A small model that predicts nearness at each pixel, trained from scratch: activation relu, 5.6 epochs.
Rows from block 5, named by matrix and row number. Rows with one number belong to one channel. Each number is 50 + 10 x the weight over its row's rms, rounded and kept within 0 to 99. All counts start at 0. After the name is the row's rms in percent of the matrix's.
# convs0: first 3x3 conv (model.blocks.5.convs.0.weight, 144x144x3x3), inputs 105-119, a 3x3 kernel for each
# convs1: second 3x3 conv (model.blocks.5.convs.1.weight, 144x144x3x3, transposed), outputs 105-119, a 3x3 kernel for each
convs0.97 083:50 50 50 50 50 50 50 50 50 50 50 50 50 50 50 99 81 99 50 50 50 50 50 50 50 50 50 50 50 50 50 50 50 50 50 50 50 50 50 50 50 50 50 50 50 50 50 50 50 50 50 48 50 49 31 00 50 50 37 50 47 50 50 50 50 50 50 50 38 50 50 50 50 50 50 50 50 50 50 50 50 50 50 50 50 50 50 50 50 50 50 48 49 44 46 46 42 50 34 50 50 50 50 50 50 50 50 50 50 50 50 50 50 50 50 51 50 50 50 50 50 50 50 50 50 50 50 50 50 50 50 50 50 50 50
convs1.97 050:50 50 50 50 50 50 50 50 50 51 51 51 50 50 50 50 50 50 50 50 50 50 50 50 50 50 50 50 50 50 50 50 50 50 50 50 50 50 50 50 50 50 50 50 50 50 50 50 50 50 50 50 50 50 50 50 50 50 50 50 50 50 50 50 50 50 50 50 50 50 50 50 50 50 50 50 50 50 50 50 50 79 50 50 50 50 50 50 50 50 50 50 50 50 50 50 50 50 50 50 50 50 50 50 50 50 50 50 50 50 50 50 50 50 50 50 50 50 50 50 50 50 50 50 50 50 50 50 50 50 50 50 50 50 50
convs0.98 168:50 50 50 50 50 50 50 51 50 50 50 50 50 50 50 50 50 50 50 50 50 50 50 50 50 50 50 50 50 50 50 50 57 50 50 51 50 50 50 50 50 50 50 50 50 37 50 50 58 50 50 94 50 49 50 50 50 50 50 50 50 50 51 50 50 50 48 50 66 50 50 90 50 50 50 50 50 50 50 51 99 50 50 50 50 50 50 50 50 50 50 50 51 50 50 50 50 50 52 50 50 50 50 50 50 50 50 50 50 50 50 51 50 53 50 50 48 50 50 50 50 50 50 50 50 50 50 50 50 50 50 50 50 50 50
convs1.98 172:50 49 30 50 53 49 50 50 50 50 50 50 50 50 50 20 11 26 50 27 03 50 50 50 11 47 50 43 50 50 50 51 49 50 49 63 50 50 50 50 50 50 50 50 50 51 50 07 51 40 21 50 46 49 50 52 52 45 49 50 50 53 50 50 50 50 50 50 55 50 59 53 00 50 52 50 52 51 44 63 50 50 50 50 50 50 50 50 55 50 50 52 56 50 50 52 50 51 51 51 50 51 50 50 50 49 56 50 50 53 47 48 50 55 46 49 49 04 65 50 53 51 50 59 51 51 42 49 16 50 50 40 50 57 50
convs0.99 066:50 50 50 50 50 50 50 50 50 50 50 50 50 50 50 50 50 50 50 50 50 50 50 50 50 50 50 50 50 50 50 50 50 50 50 50 50 50 50 50 50 50 50 50 50 50 49 50 43 50 50 50 50 50 50 50 50 50 50 50 50 50 20 50 50 50 50 50 50 50 50 50 50 50 50 51 50 50 51 50 50 50 50 50 50 50 50 50 50 50 50 50 50 50 50 50 50 50 50 50 50 50 50 50 50 50 50 50 50 50 50 51 50 50 50 50 50 50 50 50 50 50 50 50 50 50 50 50 50 50 50 50 50 50 50
convs1.99 007:50 50 50 50 50 50 50 50 50 50 50 50 50 50 50 50 50 50 50 50 50 50 50 50 50 50 50 50 50 50 50 50 50 50 50 50 50 50 50 50 50 50 50 50 50 50 50 50 50 50 50 50 50 50 50 50 50 50 50 50 50 50 50 50 50 50 50 50 50 50 50 50 50 50 50 50 50 50 50 50 50 50 50 50 50 50 50 50 50 50 50 50 50 50 50 50 50 50 50 50 50 50 52 50 50 51 50 50 50 50 50 50 50 50 50 50 50 50 50 50 50 50 50 50 50 50 50 50 50 50 50 50 50 50 50
convs0.100 131:50 50 50 51 50 50 50 50 50 50 50 50 50 50 50 50 50 50 50 47 50 50 50 50 50 50 50 49 49 50 45 50 50 50 51 50 50 50 50 50 50 50 50 50 50 50 50 99 63 31 46 85 49 49 50 50 49 49 48 49 46 50 50 50 49 47 50 48 50 50 50 50 38 25 11 47 49 50 89 63 99 50 50 50 50 50 50 50 50 50 49 50 53 49 50 50 50 50 51 50 50 50 50 50 50 50 50 50 49 49 50 50 54 50 78 99 81 50 49 50 50 50 50 50 51 50 50 50 50 50 50 50 50 50 50
convs1.100 079:50 50 50 50 53 88 55 50 50 50 50 50 50 96 51 50 51 50 50 49 48 50 50 50 50 50 50 49 50 50 49 50 50 50 48 48 50 50 50 50 50 50 50 50 50 50 50 51 24 50 50 49 50 50 50 50 50 50 50 50 50 50 50 50 48 45 44 50 50 49 48 47 50 50 50 51 51 51 90 99 53 50 50 50 43 50 50 51 50 50 50 50 50 60 51 50 50 50 50 49 51 50 46 74 50 51 57 50 50 50 53 57 49 50 50 50 50 50 50 51 50 50 49 49 50 50 54 53 75 45 52 99 50 59 50
convs0.101 083:50 50 50 50 48 50 53 50 51 44 50 50 50 50 50 50 50 50 50 50 50 49 51 50 50 50 50 50 50 52 46 62 50 37 99 50 50 50 50 50 50 50 50 50 50 50 49 50 50 49 55 50 50 50 50 50 50 50 49 50 50 50 50 50 50 51 49 50 51 65 50 50 50 50 50 50 48 50 50 47 50 50 50 50 50 50 50 50 50 50 50 50 50 50 50 50 50 50 50 50 50 50 50 50 50 50 50 50 50 62 50 51 50 49 50 49 49 50 50 50 50 50 50 50 50 50 50 50 50 50 50 50 50 50 50
convs1.101 082:50 52 50 50 49 50 42 50 50 50 50 50 50 50 50 51 49 52 49 50 40 50 50 48 45 50 46 41 55 55 50 55 50 49 51 50 50 50 50 50 50 50 50 50 50 50 50 50 52 50 50 51 50 50 56 99 99 50 50 56 60 51 50 50 50 39 48 50 51 50 49 50 51 50 50 50 52 47 50 50 50 49 50 50 50 50 50 50 99 44 49 50 50 50 50 50 48 50 49 50 50 52 50 53 51 50 13 67 50 50 55 50 50 52 51 45 51 50 55 50 50 50 50 50 50 50 50 50 50 50 50 50 50 46 50
convs0.102 101:50 50 50 41 45 50 50 50 50 50 50 50 50 50 50 50 50 50 50 50 50 50 50 50 51 51 50 50 50 50 50 50 49 50 37 46 50 50 50 50 50 50 50 50 50 50 50 50 99 52 36 81 51 50 50 50 50 50 50 50 50 00 50 50 47 35 50 50 41 51 67 49 50 50 45 50 49 34 50 45 46 50 50 50 50 50 50 50 50 50 51 51 51 50 50 51 50 50 49 50 50 50 50 50 50 50 50 50 50 50 49 50 51 42 50 49 50 50 50 50 50 51 50 50 49 50 50 50 50 50 50 50 50 50 50
convs1.102 068:50 36 25 49 50 41 50 50 50 50 50 50 50 50 50 49 50 50 50 50 50 50 55 50 50 50 48 52 52 50 50 53 50 50 50 51 50 50 50 50 50 50 50 50 50 50 49 49 50 50 50 50 51 50 50 50 50 50 50 50 51 55 56 50 50 51 50 50 51 50 66 51 50 50 51 52 50 55 99 86 50 50 50 50 54 49 50 50 48 50 51 50 52 50 50 50 50 52 50 50 49 50 50 51 49 50 52 50 50 53 48 50 51 50 50 50 50 00 52 50 50 50 50 50 50 50 50 50 51 35 50 51 50 50 50
convs0.105 160:50 50 50 50 50 50 50 50 49 50 16 50 50 00 50 50 50 50 50 50 50 50 50 50 50 50 50 50 50 50 50 50 50 50 50 50 50 50 50 50 50 50 50 50 50 50 50 50 51 54 50 50 50 50 50 00 50 50 05 50 50 50 50 50 50 50 50 50 50 50 50 30 50 50 50 50 50 50 51 50 50 50 50 50 50 50 50 50 50 50 00 00 00 51 50 51 51 50 50 50 50 50 50 50 50 50 50 50 50 40 50 50 59 50 50 50 50 50 50 50 50 50 50 50 50 50 50 50 50 50 50 50 50 50 50
convs1.105 123:50 50 23 50 50 49 50 50 51 50 51 52 50 50 50 50 50 50 50 50 50 50 51 50 50 54 50 50 50 50 50 50 50 50 50 50 50 50 50 50 50 50 50 50 50 50 50 50 50 50 50 50 50 52 50 53 50 50 50 50 50 50 50 50 50 50 50 50 50 50 50 50 50 50 50 50 50 50 50 50 50 50 50 50 50 50 50 63 50 50 51 51 51 50 48 50 50 99 50 50 50 50 50 50 48 50 58 50 50 20 50 50 50 50 56 08 50 51 55 50 49 50 50 50 50 50 50 50 50 50 50 50 50 50 45
convs0.107 089:50 50 50 50 50 50 50 50 50 50 50 50 33 50 50 50 50 50 50 50 50 50 50 50 50 50 50 50 50 50 51 50 50 27 50 69 50 50 50 50 50 50 50 50 50 26 48 50 15 23 50 77 51 50 50 64 50 50 50 50 50 50 50 50 50 50 51 50 50 49 99 50 50 50 50 50 50 50 50 51 54 50 50 50 50 50 50 50 50 50 50 50 50 50 50 49 50 50 50 50 50 50 50 50 50 50 50 50 45 49 50 51 48 50 50 49 52 50 50 50 50 50 50 50 50 50 50 50 50 50 50 50 50 50 50
convs1.107 082:50 53 50 50 50 49 50 50 50 50 50 50 50 50 50 51 51 50 50 51 50 50 60 49 50 50 50 06 13 50 55 50 52 50 50 50 50 50 50 50 50 50 50 50 50 50 49 50 50 50 43 50 50 50 50 50 50 49 50 50 50 50 50 50 50 51 50 49 51 51 52 50 50 50 49 47 49 49 42 35 00 50 50 50 51 47 49 91 99 46 50 50 50 50 50 50 50 50 51 50 50 50 50 51 49 55 46 50 50 50 50 50 50 50 50 21 50 50 49 51 49 49 50 50 50 50 52 52 52 50 57 65 50 51 50
convs0.108 111:50 50 50 50 50 50 50 50 50 50 50 50 50 50 50 50 50 50 50 50 50 50 50 50 50 50 50 50 50 50 48 50 50 49 50 99 50 50 50 50 50 50 50 50 50 27 14 48 53 51 51 50 49 47 52 50 51 50 50 49 50 49 50 49 50 50 50 51 50 48 48 51 50 50 50 50 29 51 46 50 44 50 50 50 50 50 50 50 50 50 53 50 50 50 50 50 50 50 52 50 50 50 50 50 50 50 50 50 50 55 48 51 51 48 50 50 46 50 50 50 50 50 50 50 50 50 50 50 50 50 50 50 50 50 50
convs1.108 073:50 50 50 39 75 50 52 50 50 50 50 50 50 50 50 51 60 52 25 49 46 50 48 49 50 50 49 48 49 56 49 55 70 46 49 51 50 50 50 50 50 50 50 50 50 47 46 50 50 52 52 50 50 50 50 56 59 50 50 64 50 54 51 48 49 50 49 49 49 50 55 49 50 48 49 50 50 49 50 52 50 50 50 50 50 50 50 75 50 50 50 50 44 56 49 50 50 45 48 51 50 50 50 50 49 50 50 49 50 54 51 50 52 68 50 50 52 64 50 50 50 50 49 50 50 54 50 52 50 50 50 50 50 48 50
convs0.110 098:50 50 50 49 50 50 50 50 50 50 51 50 50 50 50 50 50 50 50 50 50 51 50 50 51 50 50 49 50 50 38 47 50 50 50 50 50 50 50 50 50 50 50 50 50 50 50 50 50 50 50 51 50 50 50 50 50 00 50 50 50 50 50 50 51 50 51 54 50 50 52 50 49 50 50 35 50 50 47 63 50 50 50 50 50 50 50 50 50 50 50 51 50 50 52 00 50 50 00 50 50 50 50 50 50 50 50 50 49 27 50 54 32 50 69 52 50 50 50 50 50 50 50 50 50 50 50 50 50 50 50 50 50 50 50
convs1.110 064:50 50 50 50 50 51 50 50 51 50 50 50 50 50 50 50 50 58 50 50 50 50 50 50 50 50 50 50 50 50 50 50 50 50 50 50 50 50 50 50 50 50 50 50 50 50 50 52 50 50 50 50 50 50 50 50 50 50 50 50 50 50 50 50 50 50 50 50 50 50 50 65 50 50 50 50 50 50 50 50 50 50 50 50 50 50 50 50 50 61 50 50 50 50 50 50 50 50 50 50 50 48 50 50 50 50 50 50 50 50 50 50 50 50 50 50 50 50 50 50 50 50 50 50 50 50 50 50 50 50 50 50 50 50 50
convs0.111 110:50 50 50 50 50 50 50 50 50 55 50 50 50 50 50 50 50 50 50 50 50 50 50 48 50 49 49 50 53 50 50 50 45 50 56 47 50 50 50 50 50 50 50 50 50 50 50 50 49 49 51 48 50 47 50 50 50 50 50 50 50 50 91 50 50 50 50 50 49 50 48 49 50 50 50 50 50 48 45 52 66 50 50 50 50 50 50 50 50 50 50 50 50 50 50 50 50 50 51 50 50 50 50 51 50 50 50 50 51 60 61 50 49 51 49 45 51 50 50 50 50 50 50 50 50 51 50 50 50 50 50 50 50 50 50
convs1.111 066:50 50 50 50 49 51 50 50 50 50 50 50 50 50 50 50 50 51 50 50 49 51 50 48 57 52 37 49 50 50 50 50 49 48 48 50 50 50 50 50 50 50 50 50 50 50 50 45 50 50 50 51 50 35 50 50 50 48 50 51 50 50 50 50 50 50 50 50 50 50 49 52 50 50 50 53 51 50 50 99 95 48 50 50 51 49 50 53 50 50 52 50 53 52 55 50 50 52 50 50 37 45 49 00 50 49 45 50 50 50 51 50 50 50 50 46 45 49 54 50 50 51 50 56 51 51 52 50 49 47 50 51 50 52 49
convs0.114 133:50 50 50 50 50 50 50 50 51 50 50 50 50 50 50 50 50 45 50 50 50 50 50 50 50 50 50 50 50 50 50 50 50 47 25 56 50 50 50 50 50 50 50 50 50 49 49 50 50 00 20 68 51 50 50 50 50 50 50 50 50 50 50 50 50 50 51 50 51 49 50 50 50 50 50 50 50 50 50 48 50 50 50 50 50 50 50 50 50 50 50 49 50 50 50 50 50 50 51 50 50 50 50 50 50 50 50 50 50 50 50 50 50 50 50 50 51 50 50 50 50 50 50 50 50 50 50 50 50 50 50 50 50 50 50
convs1.114 084:50 50 60 51 50 50 52 50 50 50 50 50 50 51 52 50 50 49 41 48 47 50 55 50 50 51 51 45 59 56 50 50 51 49 50 50 50 50 50 50 50 50 50 50 50 50 52 50 52 75 50 50 50 50 51 50 50 51 50 50 50 50 50 49 49 50 50 45 50 50 45 50 50 50 51 50 47 50 50 51 50 50 50 50 42 50 50 56 50 50 50 49 50 50 50 50 50 50 50 51 51 51 50 51 50 50 50 50 50 50 50 50 50 51 50 50 35 50 49 50 50 50 50 50 50 50 50 50 50 50 51 51 50 50 50
convs0.116 122:50 50 50 50 50 50 50 50 50 50 50 50 50 50 50 50 50 50 51 74 50 50 50 50 50 50 47 51 50 50 72 50 50 54 50 47 50 50 50 50 50 50 50 50 50 50 50 51 51 52 50 51 53 65 50 50 50 51 50 51 51 03 19 50 50 49 50 50 50 51 51 50 50 50 50 51 51 52 50 51 52 50 50 50 50 50 50 50 50 50 49 50 50 50 50 50 50 50 50 50 50 50 50 50 50 50 50 50 50 50 50 45 49 50 53 50 50 51 50 50 50 50 50 50 50 50 50 50 50 50 50 50 50 50 50
convs1.116 158:49 43 50 49 74 52 50 49 50 50 50 50 47 50 50 49 49 35 48 51 87 50 50 50 53 50 52 56 47 47 50 50 51 52 50 48 50 50 50 50 50 50 50 50 50 65 50 50 49 49 50 50 50 52 50 99 99 50 50 50 53 50 50 50 50 50 50 50 51 50 50 49 56 78 49 49 50 50 14 49 40 50 50 50 50 50 50 43 50 50 50 50 50 50 50 50 50 50 50 47 50 50 50 49 50 00 40 50 51 32 51 26 52 50 60 50 53 51 50 50 50 39 50 36 30 38 50 88 52 50 50 50 50 53 50
convs0.119 136:64 50 50 50 50 50 50 50 50 57 50 50 50 50 50 50 50 50 50 50 50 51 51 50 99 50 50 50 50 50 50 85 99 67 50 49 50 50 50 50 50 50 50 50 50 51 50 50 52 50 51 61 50 50 50 50 50 50 50 50 50 50 50 50 50 50 50 50 51 50 50 49 50 50 50 50 50 50 30 50 50 50 50 50 50 50 50 50 50 50 52 50 73 50 50 56 50 50 50 50 50 50 50 50 50 50 50 50 41 50 51 64 52 51 50 61 50 50 50 50 49 50 50 50 50 50 50 50 50 50 50 50 50 50 50
convs1.119 126:49 50 51 50 50 60 50 50 47 50 50 50 21 50 50 51 51 50 93 56 27 47 50 52 50 50 52 44 51 47 48 50 50 50 50 50 50 50 50 50 50 50 50 50 50 50 52 48 47 50 50 50 50 50 58 68 50 53 51 50 50 50 49 41 50 51 28 51 49 20 50 45 50 50 50 50 50 53 50 50 50 50 50 50 42 54 53 45 45 50 46 50 50 48 50 50 50 50 49 49 50 50 50 50 50 50 50 50 49 50 50 47 50 47 99 50 49 51 50 50 51 50 49 50 50 50 50 50 51 50 50 50 50 50 50
convs0.121 166:50 50 50 50 50 50 50 51 50 50 50 50 44 50 50 50 50 50 50 50 50 50 50 50 50 43 50 50 50 50 50 51 50 50 50 52 50 50 50 50 50 50 50 50 50 50 50 50 55 50 50 50 50 50 50 50 50 50 50 50 50 50 50 50 50 50 50 50 50 50 50 50 50 50 50 50 50 51 50 49 50 50 50 50 50 50 50 50 50 50 51 50 49 50 50 49 51 50 49 50 50 50 50 50 50 50 50 50 50 48 50 49 48 50 50 48 50 50 48 51 50 49 50 50 50 50 50 50 50 50 50 50 50 50 50
convs1.121 084:50 50 50 50 50 50 50 50 50 62 50 60 49 40 43 50 50 50 50 50 50 50 50 50 50 50 50 50 50 50 50 50 50 50 50 50 50 50 50 50 50 50 50 50 50 50 50 50 50 50 50 50 50 50 50 51 51 50 50 50 50 50 50 50 50 50 50 50 50 50 50 50 50 50 50 50 50 50 50 50 50 38 49 50 50 50 50 50 50 50 47 50 50 50 50 50 50 50 50 50 50 50 52 51 50 50 50 50 50 50 50 50 50 50 50 49 50 51 50 50 50 49 50 50 50 50 50 50 50 50 50 50 50 50 50
convs0.122 092:74 50 50 72 50 50 50 50 50 50 50 50 50 50 50 50 50 50 50 50 50 49 49 50 51 50 49 50 50 50 46 50 52 50 49 49 50 50 50 50 50 50 50 50 50 48 50 50 48 50 50 50 50 46 50 50 49 50 50 50 50 50 50 50 50 50 51 51 50 51 49 47 50 50 49 50 50 50 50 51 73 50 50 50 50 50 50 50 50 50 00 50 48 49 50 50 49 50 51 51 99 50 73 56 50 50 50 50 23 32 52 44 56 99 62 99 48 50 50 50 50 51 50 50 51 50 50 50 50 50 50 50 50 50 50
convs1.122 150:50 50 50 50 52 86 50 21 79 50 50 50 50 50 50 50 50 50 50 49 50 50 50 50 00 50 50 50 50 49 50 49 50 55 50 49 50 50 50 50 50 50 50 50 50 50 50 65 48 50 49 50 50 46 50 95 50 54 58 99 49 50 64 50 50 49 47 50 50 48 50 50 49 50 49 50 48 50 52 42 49 50 50 50 50 50 50 51 48 50 50 61 51 49 50 50 50 50 50 50 50 51 50 52 58 54 99 50 50 50 50 50 50 38 46 50 50 85 76 52 99 50 50 87 49 50 50 49 45 50 50 50 50 47 53
convs0.124 103:50 50 50 50 50 53 50 50 50 50 50 50 50 50 50 50 50 50 50 50 59 50 50 50 50 50 50 50 50 50 50 50 50 50 50 52 50 50 50 50 50 50 50 50 50 58 77 53 51 50 62 08 21 50 50 50 50 50 50 50 49 50 47 50 50 54 44 42 49 47 49 37 50 50 51 49 47 50 77 99 48 50 50 50 50 50 50 50 50 50 50 50 50 50 50 50 47 50 50 50 50 50 50 50 50 50 50 50 50 52 50 51 50 48 57 49 67 50 50 50 50 50 50 51 49 50 50 50 50 50 50 50 50 50 50
convs1.124 054:48 08 51 54 54 49 50 50 42 50 50 50 50 50 50 50 50 50 50 50 50 50 50 48 41 51 40 50 48 50 51 50 46 46 50 50 50 50 50 50 50 50 50 50 50 51 51 51 50 49 50 50 50 89 51 50 50 50 51 76 50 50 50 44 50 50 47 50 50 48 48 49 51 50 50 50 48 49 54 99 54 50 50 50 50 50 50 50 50 50 49 49 50 50 50 50 50 50 50 48 49 51 50 05 48 50 50 50 50 49 49 50 50 49 38 50 50 17 50 50 50 50 50 50 50 50 50 50 49 51 48 50 51 50 49
convs0.125 110:50 50 50 50 50 50 50 50 50 50 47 50 50 50 50 49 50 50 50 50 50 50 50 50 50 50 50 50 40 50 42 47 50 55 50 50 50 50 50 50 50 50 50 50 50 49 50 50 49 50 50 48 50 50 50 49 50 51 50 50 50 50 50 50 49 50 51 50 50 53 50 50 50 50 50 50 49 50 50 50 50 50 50 50 50 50 50 50 50 50 53 52 54 50 50 50 50 50 51 50 50 50 50 50 50 50 50 50 45 50 49 52 50 50 51 50 50 50 50 50 51 50 50 52 50 50 50 50 50 50 50 50 50 50 50
convs1.125 089:49 50 50 50 42 49 50 50 50 50 50 50 49 50 50 50 50 49 43 50 38 29 50 52 50 49 50 54 50 54 50 45 39 50 49 50 50 50 50 50 50 50 50 50 50 50 50 50 50 50 50 50 50 50 70 50 50 67 51 50 51 53 50 50 50 50 50 46 48 50 49 36 51 50 50 50 50 51 50 50 45 50 50 50 32 99 48 52 17 47 49 50 49 50 49 45 50 51 48 50 46 50 50 50 40 50 50 50 48 51 50 51 50 47 99 50 02 50 50 53 50 51 51 50 50 50 50 50 50 50 50 52 50 50 50
convs0.127 125:50 50 50 50 50 50 50 50 50 50 50 50 50 50 50 50 50 50 50 51 51 50 50 50 50 50 50 30 50 96 37 50 50 50 47 50 50 50 50 50 50 50 50 50 50 51 52 48 50 49 50 45 47 50 50 50 50 50 50 50 50 50 50 49 50 48 50 47 50 56 50 50 50 50 50 50 50 50 50 35 49 50 50 50 50 50 50 50 50 50 50 50 50 50 50 50 50 50 50 50 50 50 50 50 50 50 50 50 50 56 46 50 49 50 10 50 50 50 50 50 50 50 50 50 50 50 50 50 50 50 50 50 50 50 50
convs1.127 062:50 48 50 50 50 50 50 50 50 50 50 50 50 50 50 49 50 49 99 74 84 47 50 49 52 50 58 52 50 49 33 51 57 51 50 56 50 50 50 50 50 50 50 50 50 50 51 49 50 50 50 50 50 50 50 52 50 50 54 51 55 50 50 50 50 50 56 48 47 50 51 23 50 50 50 51 51 50 50 50 50 50 50 50 50 50 50 50 50 50 50 50 50 50 50 50 50 50 47 51 50 50 50 50 49 50 50 50 49 43 47 50 71 54 51 50 51 50 50 46 50 50 50 50 50 50 48 49 50 50 50 50 50 50 50
convs0.131 140:50 50 50 50 50 50 50 51 50 50 50 50 50 50 50 50 48 48 50 50 50 50 50 50 50 50 50 50 50 50 51 50 50 50 50 50 50 50 50 50 50 50 50 50 50 50 67 50 50 99 50 00 34 50 50 50 50 50 50 50 50 50 50 55 50 50 55 50 50 50 50 50 79 54 50 50 50 50 53 50 50 50 50 50 50 50 50 50 50 50 50 50 50 50 50 43 50 50 50 50 50 50 50 50 50 50 50 50 62 51 50 47 48 49 50 46 44 51 50 50 50 50 50 50 50 50 50 50 50 50 50 50 50 50 50
convs1.131 097:50 31 00 60 47 48 50 50 51 50 50 50 50 50 50 50 50 50 50 50 50 50 51 52 48 47 46 50 50 50 50 50 50 50 51 71 50 50 50 50 50 50 50 50 50 50 50 50 50 54 52 50 50 51 50 50 50 50 50 50 50 49 49 50 50 50 50 50 50 50 54 50 50 50 50 51 53 58 54 61 50 50 50 50 50 50 50 70 50 50 52 58 50 49 49 49 52 50 50 44 34 50 51 50 50 50 50 43 51 50 50 50 50 47 47 39 50 50 50 50 50 48 50 50 50 68 50 49 50 48 24 26 51 50 50
convs0.132 316:50 50 50 50 50 50 50 51 49 50 50 50 50 50 50 50 49 50 50 50 50 50 50 50 50 50 50 50 50 50 50 50 50 50 50 50 50 50 50 50 50 50 50 50 50 50 50 52 50 48 50 50 49 50 50 50 50 50 50 50 41 80 50 50 50 50 50 50 50 50 50 50 50 50 50 50 51 50 50 51 51 50 50 50 50 50 50 50 50 50 50 50 50 50 50 50 14 50 51 50 50 50 50 50 50 50 50 50 50 50 50 50 50 50 50 50 41 50 50 50 50 50 50 50 50 50 50 50 50 50 50 50 50 50 50
convs1.132 374:50 50 50 50 50 50 50 50 50 59 50 50 50 50 50 50 50 50 50 50 50 50 50 50 50 50 50 50 50 50 50 50 50 50 50 50 50 50 50 50 50 50 50 50 50 50 50 50 50 50 50 50 50 50 84 34 50 38 50 50 50 50 50 50 52 50 49 50 50 50 50 50 50 50 50 50 50 50 50 50 50 50 50 50 50 50 50 50 50 50 50 78 50 50 08 50 50 31 50 52 44 50 50 50 50 50 50 50 50 50 50 50 50 50 50 50 50 50 50 50 50 50 50 50 50 50 50 50 50 49 50 50 50 50 50
convs0.133 114:50 50 50 50 51 52 50 50 50 55 50 50 50 50 50 50 50 50 50 51 50 50 50 50 50 50 49 50 45 50 51 50 50 50 50 50 50 50 50 50 50 50 50 50 50 50 99 49 00 61 52 36 49 98 50 50 50 58 51 50 50 51 50 50 52 50 50 52 50 50 50 35 49 49 50 50 50 50 50 95 50 50 50 50 50 50 50 50 50 50 50 50 49 63 50 50 50 49 49 50 50 50 50 50 50 50 50 50 48 52 49 49 51 49 50 49 48 50 51 50 50 50 50 50 50 50 50 50 50 50 50 50 50 50 50
convs1.133 036:50 47 51 50 49 50 50 50 50 50 50 50 50 50 50 50 50 50 50 50 50 50 50 49 49 50 50 50 50 50 50 50 51 50 50 53 50 50 50 50 50 50 50 50 50 19 50 38 49 49 50 50 50 50 50 50 50 50 50 50 50 50 50 50 50 50 50 50 50 51 51 50 50 50 50 50 50 51 50 50 99 50 50 50 48 50 50 50 49 50 50 50 50 50 50 50 50 50 50 50 50 50 50 51 50 50 50 49 51 46 50 51 50 50 50 50 50 51 45 50 49 50 50 49 50 51 49 50 50 50 43 50 50 47 50
convs0.135 130:50 50 50 50 50 50 50 50 50 48 49 50 50 50 50 50 50 50 50 50 50 50 50 62 50 50 48 50 50 50 49 49 57 50 50 48 50 50 50 50 50 50 50 50 50 51 50 23 68 57 19 50 28 49 50 50 50 50 50 50 50 50 50 51 51 50 48 50 61 49 50 51 50 50 50 50 50 50 57 50 53 50 50 50 50 50 50 50 50 50 50 50 50 51 50 50 50 50 50 50 50 50 50 50 50 50 50 50 51 50 46 50 50 58 52 50 49 50 50 50 50 50 50 50 50 50 50 50 50 50 50 50 50 50 50
convs1.135 096:50 50 54 44 50 50 48 48 50 50 50 50 07 26 50 49 49 51 34 40 30 51 48 51 50 50 50 58 51 52 50 53 53 50 50 51 50 50 50 50 50 50 50 50 50 50 50 50 50 37 00 50 50 50 51 69 82 50 50 57 50 50 51 56 49 46 49 50 51 49 44 38 51 50 49 51 50 35 50 50 46 50 50 50 52 50 50 60 50 50 50 50 50 50 50 50 50 50 50 50 50 50 48 50 46 50 50 50 50 54 62 49 49 50 50 51 50 50 50 50 50 50 50 50 50 50 50 50 50 50 50 50 50 46 50
convs0.137 286:50 50 50 50 50 50 48 50 50 50 50 50 49 50 50 50 50 50 50 50 50 50 50 50 50 50 50 50 50 50 50 50 50 49 50 50 50 50 50 50 50 50 50 50 50 50 50 50 50 50 50 50 50 53 50 50 50 50 50 50 50 50 50 50 50 50 50 50 50 50 50 50 50 50 50 50 50 50 50 50 50 50 50 50 50 50 50 50 50 50 50 45 50 50 50 50 50 50 50 50 50 50 50 50 50 50 50 50 50 50 50 50 50 50 50 50 50 50 50 50 50 50 50 50 50 50 50 50 50 50 50 50 50 50 50
convs1.137 345:50 50 50 50 50 50 50 50 50 50 48 50 50 50 55 50 50 50 50 49 50 50 50 50 50 50 50 50 50 50 50 50 50 50 50 50 50 50 50 50 50 50 50 50 50 50 50 49 50 50 50 50 50 50 50 50 81 50 50 50 50 50 50 50 50 51 50 50 50 50 50 50 50 50 50 50 50 50 50 50 50 50 50 74 50 50 50 50 50 50 50 51 49 50 00 50 50 25 50 50 48 50 50 50 50 50 50 50 50 45 42 50 50 50 50 50 50 50 50 50 50 50 50 50 50 50 50 50 49 50 50 50 50 50 50
convs0.138 013:50 50 50 50 50 50 50 50 50 50 50 50 50 50 50 50 50 50 50 50 50 50 50 50 50 50 50 50 50 50 50 50 50 50 50 50 50 50 50 50 50 50 50 50 50 50 50 50 50 50 50 50 50 50 50 50 50 50 50 50 50 50 50 50 50 50 50 50 50 50 50 50 50 50 50 50 50 50 50 50 50 50 50 50 50 50 50 50 50 50 50 50 50 50 50 50 50 50 50 50 50 50 50 50 50 50 50 50 50 50 50 50 50 50 50 50 50 50 50 50 50 50 50 50 50 50 50 50 50 50 50 50 50 50 50
convs1.138 010:50 50 50 50 50 50 50 50 50 50 50 50 50 50 50 50 50 50 50 50 50 50 50 50 50 50 50 50 50 50 50 50 50 50 50 50 50 50 50 50 50 50 50 50 50 50 50 50 50 50 50 50 50 50 50 50 50 50 50 50 50 50 50 50 50 50 50 50 50 50 50 50 50 50 50 50 50 50 50 50 50 50 50 50 50 50 50 50 50 50 50 50 50 50 50 50 50 50 50 50 50 50 50 50 50 50 50 50 50 50 50 50 50 50 50 50 50 50 50 50 50 50 50 50 50 50 50 50 50 50 50 50 50 50 50
convs0.139 124:50 50 50 50 50 50 50 50 50 50 50 50 50 47 50 50 50 50 50 50 50 50 50 50 50 50 50 50 50 50 52 53 50 50 51 51 50 50 50 50 50 50 50 50 50 50 50 50 40 50 50 39 48 49 50 50 50 50 50 50 50 53 50 50 99 57 50 50 50 49 50 47 50 49 50 50 50 50 49 50 40 50 50 50 50 50 50 50 50 50 50 50 50 50 52 50 51 51 50 50 50 50 50 50 50 50 50 50 50 49 50 48 49 50 50 47 63 50 50 50 50 50 50 50 50 50 50 50 50 50 50 50 50 50 50
convs1.139 091:50 88 67 50 57 50 50 50 50 50 50 50 50 50 50 50 50 50 37 37 50 50 50 50 47 35 50 50 52 50 50 51 50 49 51 50 50 50 50 50 50 50 50 50 50 50 50 54 50 51 50 50 50 50 50 49 48 50 49 47 52 55 49 48 50 50 53 50 50 52 42 50 50 50 50 50 50 50 49 50 45 50 50 50 50 50 50 50 50 46 51 50 50 50 50 50 50 50 51 34 51 51 51 49 50 48 50 52 49 48 50 49 42 60 59 47 50 50 49 51 50 49 51 50 80 87 51 50 50 48 50 51 50 50 51